config = dict(
    dataset='simulated stained blood smears',
    crop_scale_min=1,
    encoder_activation='gelu',
    encoder_parallel_block=False,
    latent_channels=16,
    residual_init='none',
    optimizer='soap',
    eps=1e-08,
    precondition_frequency=16,
    epochs=18.1,
    weight_decay=0.1,
    adamw_weight_decay_other_params=0.01,
)
Rows from block 13 of the encoder, named by matrix and row number. Rows with one number belong to one neuron. Each number is 128 + 24 x the weight over its row's rms, rounded and kept within 0 to 255. All counts start at 0. Numbers have three digits each. After the name is the row's rms in percent of the matrix's.
# fc1: MLP up (encoder.blocks.13.mlp.fc1.weight, 256x128), inputs 0-127
# fc2: MLP down (encoder.blocks.13.mlp.fc2.weight, 128x256, transposed), outputs 0-127
fc1.126 090:104111127150123110146136126112077106160136144121152128131123108114135076138161117105105197126158107108070146106170148150151143173127123132101106083122072161126122099141157120098178090122121132154131142120155171122138144132170139094140145104124165114157129154098133089133135130129118112130115144106147121126180113139170108096117138145121095127127097121142098128094128133135153126178141
fc2.126 083:155156130159102181157142155143118150163134123153131117159163144133144146169098139130093153041095145156147127121141129126113121093167164105118106143148096132138123081077077113125105138119106139127148090182127083135134144136111135136093117156132109106135115122136133154145125108120117144145134147166134117108162139098086133095092143131142127093097142167153119135117121116139156137116154
fc1.127 077:114150152145157118166085177175135120198133115079167139137141103123119160126135140131146116158127152088141145159105136124149120158141079120098139127122116099111168059128129137129113143112098124096118144135157121118145121128103130174130116148112166121101117088062122128121139135140104119129110130161084113111178126126168079111162100119123124154128146148120115139112144143134148135145111
fc2.127 086:135135112093082172156143077096161152106112125214132142138091134116128104109122128159161137087122149160119120117141123091094155126096115126168112160131106162109125128094130131113138163157150145108137132144129130136174136077149123089146156077146071130153145125160141154138084137110135141120107136134170130134116136130130160138146131135128151104086112121135131146162103132089127132136131
fc1.128 117:151107122115110129168164127127193123156124116153130121082162163137152115121123090116156087114162132116109109131123145126116107129159137122139095089171116116127151153155056114110106140117131122143101114121109142146072115103170134123113164112134167137164129099118155137107173144120151106124135119152123066110070129171140120096108135150123106133170124126125134132161081125115137123137138
fc2.128 109:146148128118158160097094115153091134109150133076165161106143116113136124158106140080098129136134089154150107100139137108098135115112132149105183116134161134132126146130153131103112119154116080090100144092106148102090152153134125127114134157152132139128125117126132101086078137106092160148172126126153153153145146120178166134142107161171111092134152125116149146111093167086130126142129
fc1.129 092:085128117095146141133149126129145130110140107137092130153132159118171110108146130162167123124132115151093156126102165115136096121143149129130170123161171181088116114122113117118149110099113125142131081163113104120102144054144086131134155149134094125139157084094104095105126133122136096125178149115124158131135098115136128115175139138160079123148097094107138122136117095146124152155163
fc2.129 095:132121135123126137098110131148117097171084134128136135106172110079148161127147125079155146134147095104148094128153123126168168129129077101164060130132106121111126082141112112161132134111142144123128106120139127103121121133118116137135157154172113172084101115106120141076139178158117122105139150152135155105134171160110127137178138154154137110104149153113151131126124094141115123120083
fc1.130 058:089125146081134166140125122140072150102095132107146158158158148127162116119139115118130122124127182086137094171117130129140115129134126135146089146124143136160176128077149157148147115127099121153125115118111117124112131153143159094130119144088117138135116153104136119134168153164072119113161073143088154126135116129045112150141107148106132133166114163122152159106131135142136110123118
fc2.130 061:156116127151103130089132170088129093154147145141123144140151103121136164117111138120130126107143105168135113099139127157136135129147128114053151132166166162118104092134112120097148151115111144138106134149120134160096113153126159110122142118195150111093136093137174110125128076142220177114097144117159113133101122138127126117155124116110105161105150152110122129134118141162138140132127
fc1.131 128:133107114161102140161122114134153099157148070147123155082109130127155123147113104124129170143189143065127141124124125137118089137135095132136155140135146096137123143163149135122153123152127097176123087154138138145101108198133097114112101118166105158088116101117117105118134139168165130145133139094145146125139135108125167101125109120137145130116145098113141094156122152133081169111092
fc2.131 119:124151172132137076123142160117097110139120110151134134116119104107118093143074092151152149137157152107112132142104156154133105094168168108166109127119091135131126119117094117124112103077163138117123121108111123133100121114125129117163121097112094115130101132141118113165169155144152090144108112136089111107111124131177142145159187143108164157165151156103095111160169108167107144124130
fc1.132 096:109135112109132143160083127093138108171104139128147140079132061153093115123117123120106112092127117142110140133139137140126149136118150126154149144129145188097125138159113102127128147100150178121117139116153158093076142125104178118136130113121084176150109172153080126137160104150114138127146190131133149089142140141143144139131155134078163108120119108151119106120121131121104154088141
fc2.132 091:115155138134133125133132081120120135160130158152122124115106092115134121148102152130160112168123095151120109151132103087123165120093117163100165159130143123146127178151143152137135086117111171151122173131159142092075127183111108116166101105144114129129107127128157127129188099109176112102148107118132124176127122097128122118112135093122158090159094108116125127187142138096129122121138
fc1.133 111:166088099078127166131118150081117134113108175148108140108138145089103124142114106158160139177144139115166153115177114137148128139123124122151111148128127098136123132124138116119129113104121103122122165171149134142131140102082107119127093096126119126137123108134097082165093148130130136117118143093105112101134120126112087127101127154153132098118197120120155160127112147148109214127149
fc2.133 087:133134133117145117099170138128119135132160141133187109103088129173145152100134073189151061136144160099125086110137128126162095104120133142124119127131127123128123115125142142143150109114081116140096103113151130124125108096127121126096173142136115143096151127124109102093156084110167126144123153147110137141147145163164109117110132120134142121191109125084075127146173128103135137158145
fc1.134 098:162117128086127112136138152130165144069104140141141152142129107128102148150144107098084144124145082089161115098142147129095116103189083154155129123085109129145165109147110121115146142121153126111130098131137156138149122104120142119123104159136136098125139118156137179090101140121115139116091133128126090143136133125142144137147131149133123206136106135098166093075144112101135116112073
fc2.134 109:137066091126108151116106122086139179133124185088119106114120128113111141118126120124126142175097133107129116113087130107109084140111157114137122142096136171149164168125100151137162122130114147139123127083159133116103166143134132132106136164130100108095109165129121152147152150079083146117107082131105137118167113130138147102109142161114131107126129132136174174147132144140103112122181
fc1.135 063:138119156142096085120112136122167107116160146096134173168089132141106149126115133125090115155154082128066122115086150112105116155099115159141165107140134149145088101135110148150091124125132113099129119129147135167126127120070135145148130130128141117151133116145109069162133120116169127121138128144174108135124193158113150143158178122083124136134143103121107139173150125133137130106099
fc2.135 058:129125108104135165112131125159124134130101128128141138114118120151117093127110119167165115120136130136201135180157122145143123080146132129065083145149154125119160117137154137135147122110125135145164118147120161133107128159171116072141125115119104147154143098148154122096132111151069139111128121124075073141144110104118129095141080126143142164173125122144116148088136135138090121146171
fc1.136 109:123124139141160095137136114155132135120112096123140189153104152137138124133123109144133159098110150142128152136119113086106098119197109147096117138105170126136159141121122130101121124185122091133113081164153126148172125110127155083154095111089172128144154084132114146150138110120102108164133131110149157121126091134128099161128142133082093131154121122104125117155172103105085165109129
fc2.136 118:143097144109134181145136122156085130120133141108122161140169145161140121145114169101150158130136120154140099165151084116119157146091117159128123173163131130077092110120119154118126139163155084123133185158099113148125135072111132131131117137147162122183125111150120116099090118114085108105144112095134113177130151122121094112122104152102116137112134128131092148109134134118100098154094
fc1.137 061:130149074155150136147096115121106133145091125170112097172135128129122124137158124145148158169098159144167142128135113154140111132154133091143116119141103137155133179156160130098158155106159121151108145154106085114134129099115168114115129139115114149145132177167172144117090130153111094134091100126124127089119155119102149135122108144165147089120134188155100086138159115112127114163124
fc2.137 049:105153151136138129105134096150167066094136138043131076111084095116147117147110104144099113102147188131160153098121086133108108161111142156128181080130125133118113146131103138117126133136117151097128173149147127152072141105105145128128151134112153106102103117103086094148153143125127146115133154102126124113118144116120154159130152112131139135143134155165124119117126124144125158107150
fc1.138 094:117131134104108085154162173153119136202114146125169117123096134119142111157128148091117132142154133104111105082194135128102173095131081127118106119095116128147144151117131103139143140116145146111097128135146107149153103110151105123093132135145152131159112129088142140135155172102145117146100108100132115109109154165100146110122159141130122097150093106125096140185152172122119090143141
fc2.138 078:122139133144122123136101113119102139113110124123145118152120112148116139114174116113101095117115118180125112127157114140102086146114193137179119129099139103095175109090171103126130155150119171109109128096082123108106155086169130121146123159167134146113159129159118161153098103111096109132118131168085096101169137123111107134157094113121089101123136107160142157105117079126138129111134
fc1.139 065:153112126118153091084127174111131159147119153109131131112126132094164134124142115151122095101097112127131150118165124163124148117095149158143108092120134132112099128119112159130122137092097118087119116148124169105161144130112156074098164115173100131163117158154106101137121136065122133084122087151121172112157169137134094146111127165145162144106138103145149151135144119101137176156121
fc2.139 060:108110168133134140122117105127122126085154098131117090143140158118087122108104117116116138140079136139107097101151094120103150152085134125086156095100126125177105116123142180131143129114176122150159145132084143134111133133122134116130128132122097125142102117155165083130143107120140139128146129136151086091092083117109166151122123147163148118138121114147195089155148164161128159171100
fc1.140 121:125111133157128119121116190156149137101146082181132130142117098149136166149115158168116120118122093129112161093138098153144127132149146131113074123132117118155129106109093108135140156130121109134119123106151140094135153149118133124119164119116183141115144101072146111080094125095100129097144150093102147140087151073143127107082154146106150129133133164141082144105141128139154097142159
fc2.140 161:157119081108092116121117127091125137153101141135126138106109128159187066093092157110120154136116158092102102165131178125091112137112139132153094166141127135119113156143133144099141133165137143117124112126144116136130100114142108065150147108129089118172164130135097135132143125096106130143101104157134130144135137089143173128136098141133171099128166102155164146101122080150133114112145
fc1.141 102:129108109165094121115152145152143118138165086156115147142141147150166146112112106111137106111132149128123111112098083176095141072135153110135170128132149109173147139125103106165104149134112142130117151087165163159104144118142110158124119094102125094143114151127093149149113138100135166112132145125105063177136098141140121163119143119119122124121108123173108075093102167141128101132125
fc2.141 077:123153180090156131139151116113100088129131151155162129151150102120153118115123091134114131134132106133146156118095139131156131142095109136143122085127158127150137134168096136135146119093157122141150176090102120127103107131108087149141144103114137138118095120076125070115145121146123102165095106152122116124113145155089153146107137093146159168146118120103163119146105082066145146089094
fc1.142 065:176116118127123090144114114105110117160101125150086099186111106159139143124131158129118106172126139147146115153108115123173153118187115072107083108133087137123125151128157128153126130101136117140105159111129132089171122146098146119136085165100137100174148161129150100165145091090135130135108155111137145117143151139154121146144134144118120109120084168085112094141129132123128141168133
fc2.142 074:125151144102091140129106126116149138113163148129168153106112126144148092095149075129155128074107165125149159099141112093120127139087140163138148131107131128124118122095131154072151142145095147103114120141113098120117116099198086073119164093153097153142135093116122102106094111163136147135125147172152106147094136115101162098142128130152132111125104132138122109117142104136107166124159
fc1.143 146:114114078125105128160142146103112137136109130201113161110139103099176105158164112142152112136154121139111112134102155130135171093125128159121121138139146117151166172112143131105145113076159118088096121141137125116103133100109147124174144141061098134118101159129148135127141119143130145158123115109110130125144115128165137091080165108110130134104077173110151159131128157140103118102121
fc2.143 177:139103113116111168089138083121113158141107097123144161142123111187151134104161132145156156104080126108121179123114159087151092093114147095111135120095112123134134135138080132126126112127155131121138094132126122149126117142177190117115076150102135126161129152109131115109135104132115139157124185117113130106132153126136086145136115106084186126128135142131074124126171143114114107132140
fc1.144 072:115116121106145158166141146142088145131097112117146124143176122103127156116119109142132112109114155089147147164144138115144119122147130133128090135105134096142178126085160128145136140139109114148110162135105107101118155133142147132112126135105123121105114139079114142128145142170069112100163083161036151134160114119128081163132089139127104155141082168134139117102106114126127145156098
fc2.144 076:166159157139087161104132117091139154136128128167150147136131115126163080136136160128140119121132129102069097116131141156134131146086110124093124137114118147087100124129115179095121140133132151122101104119162180135134138098156153126106149103172125136145116128166127129138074139100193132102126155121192103155130132159147154120149131161103142118084135132100116136155096151135146149109135
fc1.145 089:152109146145148130107093106136153182167152109123176142130084127138067114121088119092139132131109135129121125144096131148100091147124130152111166131140169149117101120178136124131117145099172092123134116104146147129143056159136146129147083098061169103125093092132104081138120137110151120142155130104123112099128114148152119108123138123107124122142121087141124161156134116130133139117154
fc2.145 113:125077115123124127143145108118116161070140096140087084078128137148089138089138139117110192153113137116138123158132131126110105116158172121107118168119160109132138121164161134129120073105170139136141106107113122083114112139062104136134134144194121148122143157131098148155162148150117124127162105132143137128132124112165152139096125131100135144113107123078136156151108119127124116123149
fc1.146 060:138157114148097127115101069120158149136156129180106108154123127149131104105100113103122141136120092157118138118129100130106119116100169111138114114144125142136102137166126147169112099172160116126108115125146134157130107144119116116133117088110160106110139153160133146101116122134172140152145173094178116085146162100125168105125188161166162084135125108123135131185108121138115130088113
fc2.146 068:074105132121132107112127106152130107132129077085119111116130157102125189126153141146135073144133127096098137125122133136160161076192129127085125079105144114143127147127132131103115089102122126123128149145095115126097148148108140149112116145085134117108136111133084111191157128136149110133159138116109138132138121128127104145168099082140142168166093122109132139119140134151101164083111
fc1.147 042:139088118099112128115107103105089136095074134158133092152128116104154121142134132145111148151142158135161158116113112133172109110198152093134050074134114157146134189159126147127124122130131097147126133128104116124114131140122160082131103131092127090127127154121128123134129114138126124084133104152119116107143144109091119151119121122134164094111096205122116101133162125134131127119120
fc2.147 051:148150177106103144131154151129122121110169168118133141091095173141154139128163135145176113125117125111137131142132137117160151156120138112110083125167181153141162142100087144156149131138074155148164141139159136173118148144151106149107148153123141118154174145124156130170100133078107091102135127130181138131106146140128097082120152103119157099127114137153105124145133125105109117110142
fc1.148 070:085131182093135125154093189163119118115127122092182155116129143139143124141131149140114107138160122105150130130120118128160124130140105147082127132132121095127145080127090109125154122124097149124130124122147150187140129090106144174131137166158178114109125112074120094128120128130105110097145095169106089136144108137127102132150116107097113164112148148146093158096127119147173095121109
fc2.148 073:176123105109092179131138126076147121107138117138139126121077111150150089134119124099111126104135137144137094138158173098108117165096115153139125120128117127109114130115136143119141109131132152103142119149143135153109146110197103092107111114173050148124157118151187128141065138147126141158087128142128116154145111109137129082134118155131123103123145113155145127134168093120099133127156
fc1.149 125:097139115150122132143085146089127141094144097159110124104155161115134117149161088131123144138132111136134122182133172094126120157134141161109122092118156119105126132119154152131150132075083151122113159170149137089129136108114157166151121128107109117118117129128125136116139087131124155096090168130124106101147139119182106139087103172123127154117146112099167139077078141134109142104179
fc2.149 118:130099143152169147129174104083143145130078141138129123134127133140097136132137122108087119124113129113144102094128140141118114115137155156126103128099140076093133163117119121095107122126105128137119130126108155140145143078162157114121140093128168084098127132120078173109133142120105206126181120153126105144139142112134145147152119138114179127109152149142090171088088094121158141102140
fc1.150 096:116187126136100123152137117163176142143125119134124187116101084155093112081102159168199133140137116125099110140109113101119109118086150149152134147145083100116140115119099136146120117106116127128154152118110144098148106146114085142147146126113150124155184129074143091096120086135106098139162136135117112147153160126121116112111120120172099137124131106127136166133122119167134147148118
fc2.150 129:125126082133127109110119138119157128096138150136144126122119127120108100166092173142160144141117160149107086176128181120095107110095114138120127152155123171110101086135127143078123117119146134103118091163141124108112144132140127080142188109079153159140136130164137099134118096120143106122116147131090151129176073089113138128122117155148152125111132119121107124094146070139114147141157
fc1.151 106:112160104139147181092097128095096107124147144155184156139099118100136146155135098130148169135111138143147107070125148140128132160138102123132125118142121079122143123096162100128148121134120153113123124147107153108165133155122121133131167131070105152106149155108102123135152120181159127123111123094078152120111173152123108125107101116136124126121155173072146174130156116110130123112162
fc2.151 112:147136078135076104115180164103087128185100139129133156123135130112112110130089158117110135124134105126142144165115094112144142102092124146147180130087127126100101168140153179105142157105129119115163145125140137105138099125148132137149123109155125136141178111158118130126077178127092136100101139125103133125175117127149128117086119139120150112160118144127116147128143136144141114138054
fc1.152 134:157168123136123176098153129115132147146112140144146114114135119150145100111114108090130173120138100147151151125127103145135075115121117112130140082111134121106100122150139131129162108103133086112169162164172092134134096144132105162095114120097137106168116067148123107147111123134130150106111142142125161185128162124102127130148148158147151085085077143139152123087133137156131166088132
fc2.152 163:152133145114092114126119116133164094154114134098093138177118146087115139120123171162131100107133121172148118135159114086104128150117144100143122135118120125149136097071144179162144126142113164134125134143113095122115123092166113092141134111147138094145138145098167147143117134127155104136123148168125065069079120134110138130117103137162115111116131184126159102129122129160125108160169
fc1.153 099:132108158178138128142122164116162167120160144135103134157119129126110166133161172096152116127104111108121132133092147131150146168161144123167082138130152105161120120110140139154123135157103118128102114142154158113129137156150113125100149138121088115097170084152147109095122114112138116127147127083148096112103095103087139115087172094114086107144160104179144122121125128093174106116104
fc2.153 103:126140133117133141117141156156173133110128109107124145073137121170127072091125151137185146121085112135159162127124157107089119116165156111129163145102163111162103157133127128126145101125129106129138139125176124131148119110122106087114116085137118120143134080093117141132165155112155128159138136145149174130106161163144100150135133105090130133118065107108166094112152140128125088112104
fc1.154 112:141109135139122156117141139164153156176129143128105101083131128115117135097105142132142185117111150160138116147162130116107125091155169152082108135128111123149094103151106094133128104191147103113158099134158106108149130119124117166142097136140124140117101125180112156116113156098108087127168121143111152138146119068169066140135130142151113095117145099117141094104135138107144162137113
fc2.154 125:175129151136079152091088147111126159100132164161177136103097146138170126112123127140160137122075150131132150120142143099131096121121167117112157155078102148115118190126119131135155135104107127117110152123135135144122151118128080138125149134171096114167092132132130118141131069107107156132070078132120141119115166124125173109112129115123129152126099114133098139135162089148119129139121
fc1.155 051:101152165124150164139097103174126159135134146117163133083163141118144107125128126088164138131100160107137119147134120133115100138087110112113116145136124121150155046104121139137139120132102110116129143130141129129112098157116113143151088117111114148086110109087110122096171158169105123102149092142110120122130103093138094105142123105140154169183172124147133190128101137128150139111100
fc2.155 051:166094112124110091116123131085112096091135134150073146153122118109085162120116153150095136107143070136119130083114144137129141086173140093109126150145154169127113133144141098135095103095145131142117106132099112114096156145088151112118141118155127100093140123134152143139133107138159091131104126105126118177138128198124142130101137122136104150113102127079140083122127161131095138089121
fc1.156 085:119105108147112131142118176168150166178138124087125130074147106115101158112111155153107123156132097095134170121132133157113123133144119114091111160146111096113110083135132113129104128154093147117105120116139099105130103166108161162132109124152184123087113125114118155093110137125142150142117140184102087115164152104151118107154178166124128124110128156120109143118153080140108147147108
fc2.156 075:098125091136082136157115085137137134109104180171129100122122123113168067149146107100154121106134160188138094162122129096085130170129153144175150122102138152131144155128161100111144128119156083129119122124134143123147155102155119143136102110099086141127165138120103166170124125113105153147127122118176143122116107102076137122118139140143146129147123134126159126132112120077118094113140
fc1.157 110:118143118133097116115120118163160115103153155138094113105142110125127167104104093169142141146116109143115089126160136141162117083122158052127096110144116123145100149098151124113139107104092126116169131101156159135147082114179108109173174143076113088091153127116147137132169121141151130151062098130124120105103111158156134085145117124133137113141113104113138123122131134140122140133137
fc2.157 105:081144153164143107133133108129107129114132121124116108114094155150128116129114132092123142202122144138071179126141132086105125080132136158114125137077160105126122101136129093126142133136160132126117113140147125128072140164140151123171163089089115131136175136141146120153074095120142150128109133099091144154117155110095149135117136155163120135107084131140163156132093156119120152138102
fc1.158 109:165128104099140078134120167135171076130106115103149110166113119125131113115082122110168119115146120125063110137090162126129139110123127105114141114148139106128127103106122155087128134111120086149118155123126102115121114181148110154119122116092138114143116142125113100170144143095108111158160163145080105123147140156089164162123101186104114126141111100145116124142136149136125102185153
fc2.158 082:093174128112126155139146086109162152129144133155151077158127140127139088147083110108115117144158134164129106149154147126135160120130180125148099154148143137139123139095109083107150107140128141146130121138121161100138143102120155096102111124114124101146146172116167125139092084133116147161149121121130108138104117106167097074115175151153135137093127134146109180136130160074097098128116
fc1.159 103:134140124168142118140149105155158139133102172160095129127153098092136163142122139083129143147124125116123152115155171129116127191111155114138091123114095169190093076058146120127092112118109091164127103135147123111109123157148109108139126107121126123166158135082122117135108136133102125115135137159132119121126141130126134125085104112072166114157163115152116136147116105156158105133129
fc2.159 109:151147138152135121164128183151143152091121099162159131110127171105138133146087130140121143147113136124120116119125149100143129084123150152111140184169089115117146162132091125133125146117090112044151085139117133137127168118128148173140133131119141114144132167115112117140112122141096114084113122089103117125114087059137161123130163152131132138089127160127131105121132108158136144125166
fc1.160 106:126149105116095122149096148112073130120154142130131148127094144128087093119138108117174101197103167124141159127129128126102149144108130132105094153125131107134100118124083139127127135104136143128137134151153132144112147152100122104130137125119131100127151171108144084128097129117115089185147108128114114136186179140117130140110203146125145117123091130147126108154163118133059104140111
fc2.160 098:115148159147127150118139130151151130099131126128081099093114185149133150143078105123136150149111099169107150144140133138133146118063152146097180139082121121103134130123147142132123081095117137131089100137123129128128091128137138139158115117165153095115091137099105140121158115098162169129115124122115112121108110088131119108097123179172113090160137122112113167164138121136179154151145
fc1.161 112:094136135139133128168120089116125140133102170128130122161145143122104091122119154145155134140139091132103102114103137107141138131110107111111123159157144119110118087142131129157140133153191154118134102086110120099105129131178183074151162109090130126135104146126100152081117106129101106144130165137155119107188084132127117161139106132116119124164152064123161167134100134121109151151114
fc2.161 115:121115109149102165117136164152154126148143164128164119099127113174133181141098163162109118120134125140140105118111088071132131124138134093087145108151113108131064120121168124155109108146154102164124116119127158131113100134144161105159136113118118125111147157108122152156119105146160125146102172101112116115102095115109139167109098128150098159096127179136142080124121079143136148115089
fc1.162 088:151121113110153116107119151118136113118099153124056160158111089165145125113070128142117153121145113148123099144136133174123116136136136145134103151159116175103107110135099131151132126121151125092147137147116153121115123133095124121144147165137169137147152151076156129140172105147083072105106152119109146120193151065134079133090128122119108146121138134107137137144154098139158121133123
fc2.162 122:154141101132117119139110161129118127185103141172160161139134135124155073196086121116121147157095103128098082147146131120118102122093129152168113198151112129079113137152119109131156180160130099082113098130152113128143137115136098105148132123171126142151107130097138123117146145117117131138098107132110176112144117088120127121086109140126149128108148098122146154131166117125112142135143
fc1.163 053:129142070147159107144088124129127098150153101113077098166118121134096150123135168141144114166102088151133142130135118127120144136143127101120128126181047116124091117154131147090129129084099109136154146138115105100131118124079120143134112176125137152146131137160152121133094101126144121153104147139170134105124162118155139114152142130150117146104141097125066082137134084137131140156114
fc2.163 059:112145160106119150135150095138111155068126137122122151098103117098164116156117125176142129066109204147179150128136126096109156114094147131090115105155103174142118133088111133098136159151125170118151117162123116132139104114132135079147158121137100148118136129138100134132150115157111122082141133135126125155146118105154127108120126132119143119123125134137144110097121129064139134100190
fc1.164 084:145142147150129120100141115130135131111076092113092128167063157138135146146129178138113120173103141145131108124132143120148148115153084118136150096141118098124086120127134149157102124106141139108119099160094142157114085087140171148156116054120125111104146103132166158131120145094136112183137159146152152119121128125154091118088134076132123126112122115124109154111122150162109134120159
fc2.164 091:126155162149094153090105163125125149111115117115152170127096125165158146108121127100148133115107130111132151131167156109115092162151111124121170169083111125138093090127140133140105097169143136138115149154164095147139132138146114101134152127122134132161153122149109137146088116099098123151093090147112161088134146088070140150116168123138142095132161137159117079077128099125131103126106
fc1.165 068:126158118142143143148109088183122149162155145120089099114172128108109131113120176155147115161130119108170131141168117146123146102130101086101126144115101074131170091137129109123136131138097128151114162133132137116147108108123122138159091133120126133093116139106121175107119164143103126131147108133086127117110127099208097102153138121182109115146086141131109125109092107106108168131126
fc2.165 067:138101124152120168119139121119138121073153165143142149137060118106144116128168139134110123087135121151154091090112096130069129108114143132142128118129143175118088115115113121093144133118107121092192088165106107112129106119145095104124154101178131141130129105115125134109067108133140113121107119113184110157134150133139127156121122116136104083117100155129135141138145114086152138108167
fc1.166 116:143116123134102093149127153124096122112127159082081175097145124134097102106109152166132144110179109146103138149059121131139114099142103118120107134170136081119133107150125146132167138127166103132148171145173140140158140148131079127171174124088098111116128116133129124103134139166114130128138137094095108140120075148156155153136128159121113090115130124143125149115138119133094155151101
fc2.166 098:096111144095135113120120137066149130152099160149146144131122118095127102131119104113094122133114101102185132115148115113138102103161156122114149114127115165133151096129139125116103153112144134142160110182134142172128143162120121109139148160128114130150110127112129104123167133127138152122071102129075166124144187141095142058173154140145126119102122117116106115113107154161116148163174
fc1.167 117:114169124120134164169150143158115158152165166131170090091156124121172111132153148151122126110130090113126135171121117122136116136125127119116118113142168122099096114116117105110146120116145111155111087129148136090127136137152093151116144173172082161117154134154128106113170117098110115122163141076129121132145135114099180121126074125155106161138163108113155087116128137121115116076098
fc2.167 100:096111111124074137131119159141107120126155164132125124101161097107123126150137136153130111143124132153117110120150137125142117148097167172193141108134106148131103094106102125136107167099148143140129165146116067138149080151116148113156136111159137135122122127174119127148105133124095136135068118128116147134122161147140124106107146103159144146141137088118139152185080123122164157144059
fc1.168 125:151182068130195102105142111110105137126123130145112129119108139108155181145110121143110113155128147105159143108100119144141151108111160114105120148098140132106123113142118149134159178103151130160157124149105140122103150112172138149130144145119132132106119130089100089084116132122125132171123141114143096176144120153110089089115093145098135055145112142160138133106129164142119170131112
fc2.168 116:116132112128112138125154106147162155125181103153158160137095123118114125154155133149185118103165136130096123152188148166118094154162086116148113087147108155144147111120102091113154104108088136104099153115118099163199099137121134095122140151133114132132124148163117119161146113129142117149102108137133137110117136104079125111107146114133109152134114123103095088133113100134149167110083
fc1.169 118:121112075104128077151099074142132078120107108142100127089150118178069112133125116091108185141123125102149117160164116153130120120119154107143132121139130132130111140171154127174116140137161175124105150152161131118115120111166155142128150135110087115128141145162158108103133094158173118118095130173138138118149116163123167125119147133113127116111121128135146120158087113165141131112103
fc2.169 116:086155128092153101145157136142146106085133091118103109112145127133121125121121147119146132183132127170126135140109125109146148114089156130176064095146134127157126147199127108139118143116127130079123142131123108100133092102087121103154111141099125129079157118126142068153155132163117127155174102129129123129137159155178147132130117118139114153143094116123150144143105163158137134107091
fc1.170 125:097142136164137136155137154100097173110132119139132087129151138124156152129122118144130105116132144135088136115177126108155135164155081118108129162115105108144069182128132149097127166137134113096108130144136137124155140117089152126122113113132098112117102128113112119141165117168147121110141093129084181182153119120137134091080094114097153156132117147139148082091125116081155148147111
fc2.170 105:150124139154119142092140108169177097079071134064109139121133153095131162071127143082135101123115118122121161105134141137152120120073166159122151109103155108141118099144134130095158135128161144135117150156111109118138115105136115108108130093147144112082119100137176165123129152099107114152129156141127076160094161135150142093160112125159138139132119140116136136145159148100134125120139
fc1.171 119:113105107142109075092128107128097134122081177143147134116129140115099114144147097141131141128111134157142092136091168147113103107143164142159163132129163139159142072140164141119124080156132107156109097141139115138094122107098136104153139088112133097110144173131092115141154104121170123132163106082107132140155112169155123162139086114116124114129160112112141139158143131136072123159117
fc2.171 122:118115098124112132134093110181149093137143138119148170164201130105128145147129127122120134097094102152150123104134134176144106158129122146156130123145122115146093110124171145098096135168149120116117162121157109129139149082113115124135126137161134099104154119079126151150136078107134102120158155152157123146073146165144114103107091147124138110063157141105117108129158103137107121135097
fc1.172 067:089147152120168132144097138163122149149126138066150147128151141111117129111111159131108109152114117084147119154137123130140107114117070149134127140141127094115173039133095137133135125121070126138139108130144144129132130106092143152126088160121138166124112105101129118124184156115095146105167097159098145112137106129118081121165119097127121161146141136120101167096128122140135155116099
fc2.172 065:155136116144090150113151147098105131098148110174144180120101121121118107138122144131126157082140142147140140086166122160132157115103136090115125163126136171111090138112134120134124154136146161100115119159120146110124150125180112070130182121196113126136166101141168112124124132129160149101089117136149131154125113116119154132144152137120106138081136130122140150123143144100160140174187
fc1.173 057:101105112133155163165162155144112126145078103106138124137143110084138130106133156147128089117103148099126122121122147157123111123116115132126123119169118086127129060096141142123144123136100077142146141136127132103121143116115139118136111166086144148115102144104130099123185172129078123114179133166071127127149102114112106142157114123123099148153140147116100149061127112130167139166132
fc2.173 068:137118153135089153090097114101106164126151169153154135157120118128114097149142109099142171103104131120171135102166105112100147131109130182140135136082153110130077102148149149132152120150123148134134103134130156099137142103173103117095157130184099140164129143143137135092081139114171123150145121131161154089114113124127170096150127147124121075091113102133135122134141146090114097123130
fc1.174 072:076150159081146152167110159188091130128120147098173145113160144134133134119130139116165117112135147097144114163121111128164146102131115140104102140093110085141186120090134096113156118110120129146106150119135115137128132130150107168143128151141133138113120127063092123126133123172087110107139070156071114122138098104144099121139095111119119152164133136161135139089103121130132123133123
fc2.174 062:189152113147114131116158116079155118125165130150129115135124122156136136150127162130098159128138091134141109118134128138099137156116153143131129115163099151099071154104095154139124145132143130106187106174167160123127132126153120134122129134160120127122143136167169132143126135131190147151097152157185122183122146160171138129139162148118131113079136173098127136150143122107158129140159
fc1.175 101:139139113116169116140193105144142157132115075091154164149094117103165083098154124154139115160139165119156143162133124160133163153121164160138146170161149109114141119121120106162148114127161140151150115119093128104130180089145120119121153097108119131113111132147119121095099124134153139109094092122162128123137142089127108086105115099110105109173107176120125146100141148127120104103110
fc2.175 092:100134134097136115138140153090114115121131157123100136123095131146151128116119092120073111136055121155100114078097119186127110107107158162143130133096138161118144131147174123143116134150091121098136163125106168110143117146124146153142146125148130137097128121111119095165123118127173117135191123139134161165116170140132149114101129145093121117117143081125186123095149120109107106140163
fc1.176 084:150162107113137155141118120172156137113121129136129144065139141102106139102141083123107145144126104136145130095172151184128102098103130125120133159141118152122088154108180115118086128127155096112161132111115120138115154130075119128103155123128104133129139157107104130209124124152147132148115086153101161162185123143106153112131109119145113149159147092128111128149166153148108156143112
fc2.176 086:120121133135188093122113141101098123170158103151149142162122140098121136105126140084111130129092151110116153087128111147145086140128162143113159098117110126158100114134157121145088095113118136077100102145101170127121111124173100162118118154098159114131138132154081169105100123127135156123127143157099163119114159094138119132158124128135183109082139105144133089145107142121134138111080
fc1.177 096:144142141129113148129143150161132219170146160101147143100131077098114124101107137168139160134145103158152155120125097158102124141092143118140150120082157141138121136070163104141102154135086120110137104170141089157165136104127105093140086100163098121140133133168144151117103146123133139099138142145112146130136125129086136153117148114131114125117115145066141133111140116116115148130122
fc2.177 080:133147075113096150120149119143191120176098119122102112124115143150086122101141143119170107116156132154090138168127153135142152152055114148157092158144131084105137127162167114130104137155131126130120120130139144122160121155154097097127093101124113135091181138118141144103115157137158112143108124178136145128096108145134144113119136128124105093145099149168164113122161145131141098139093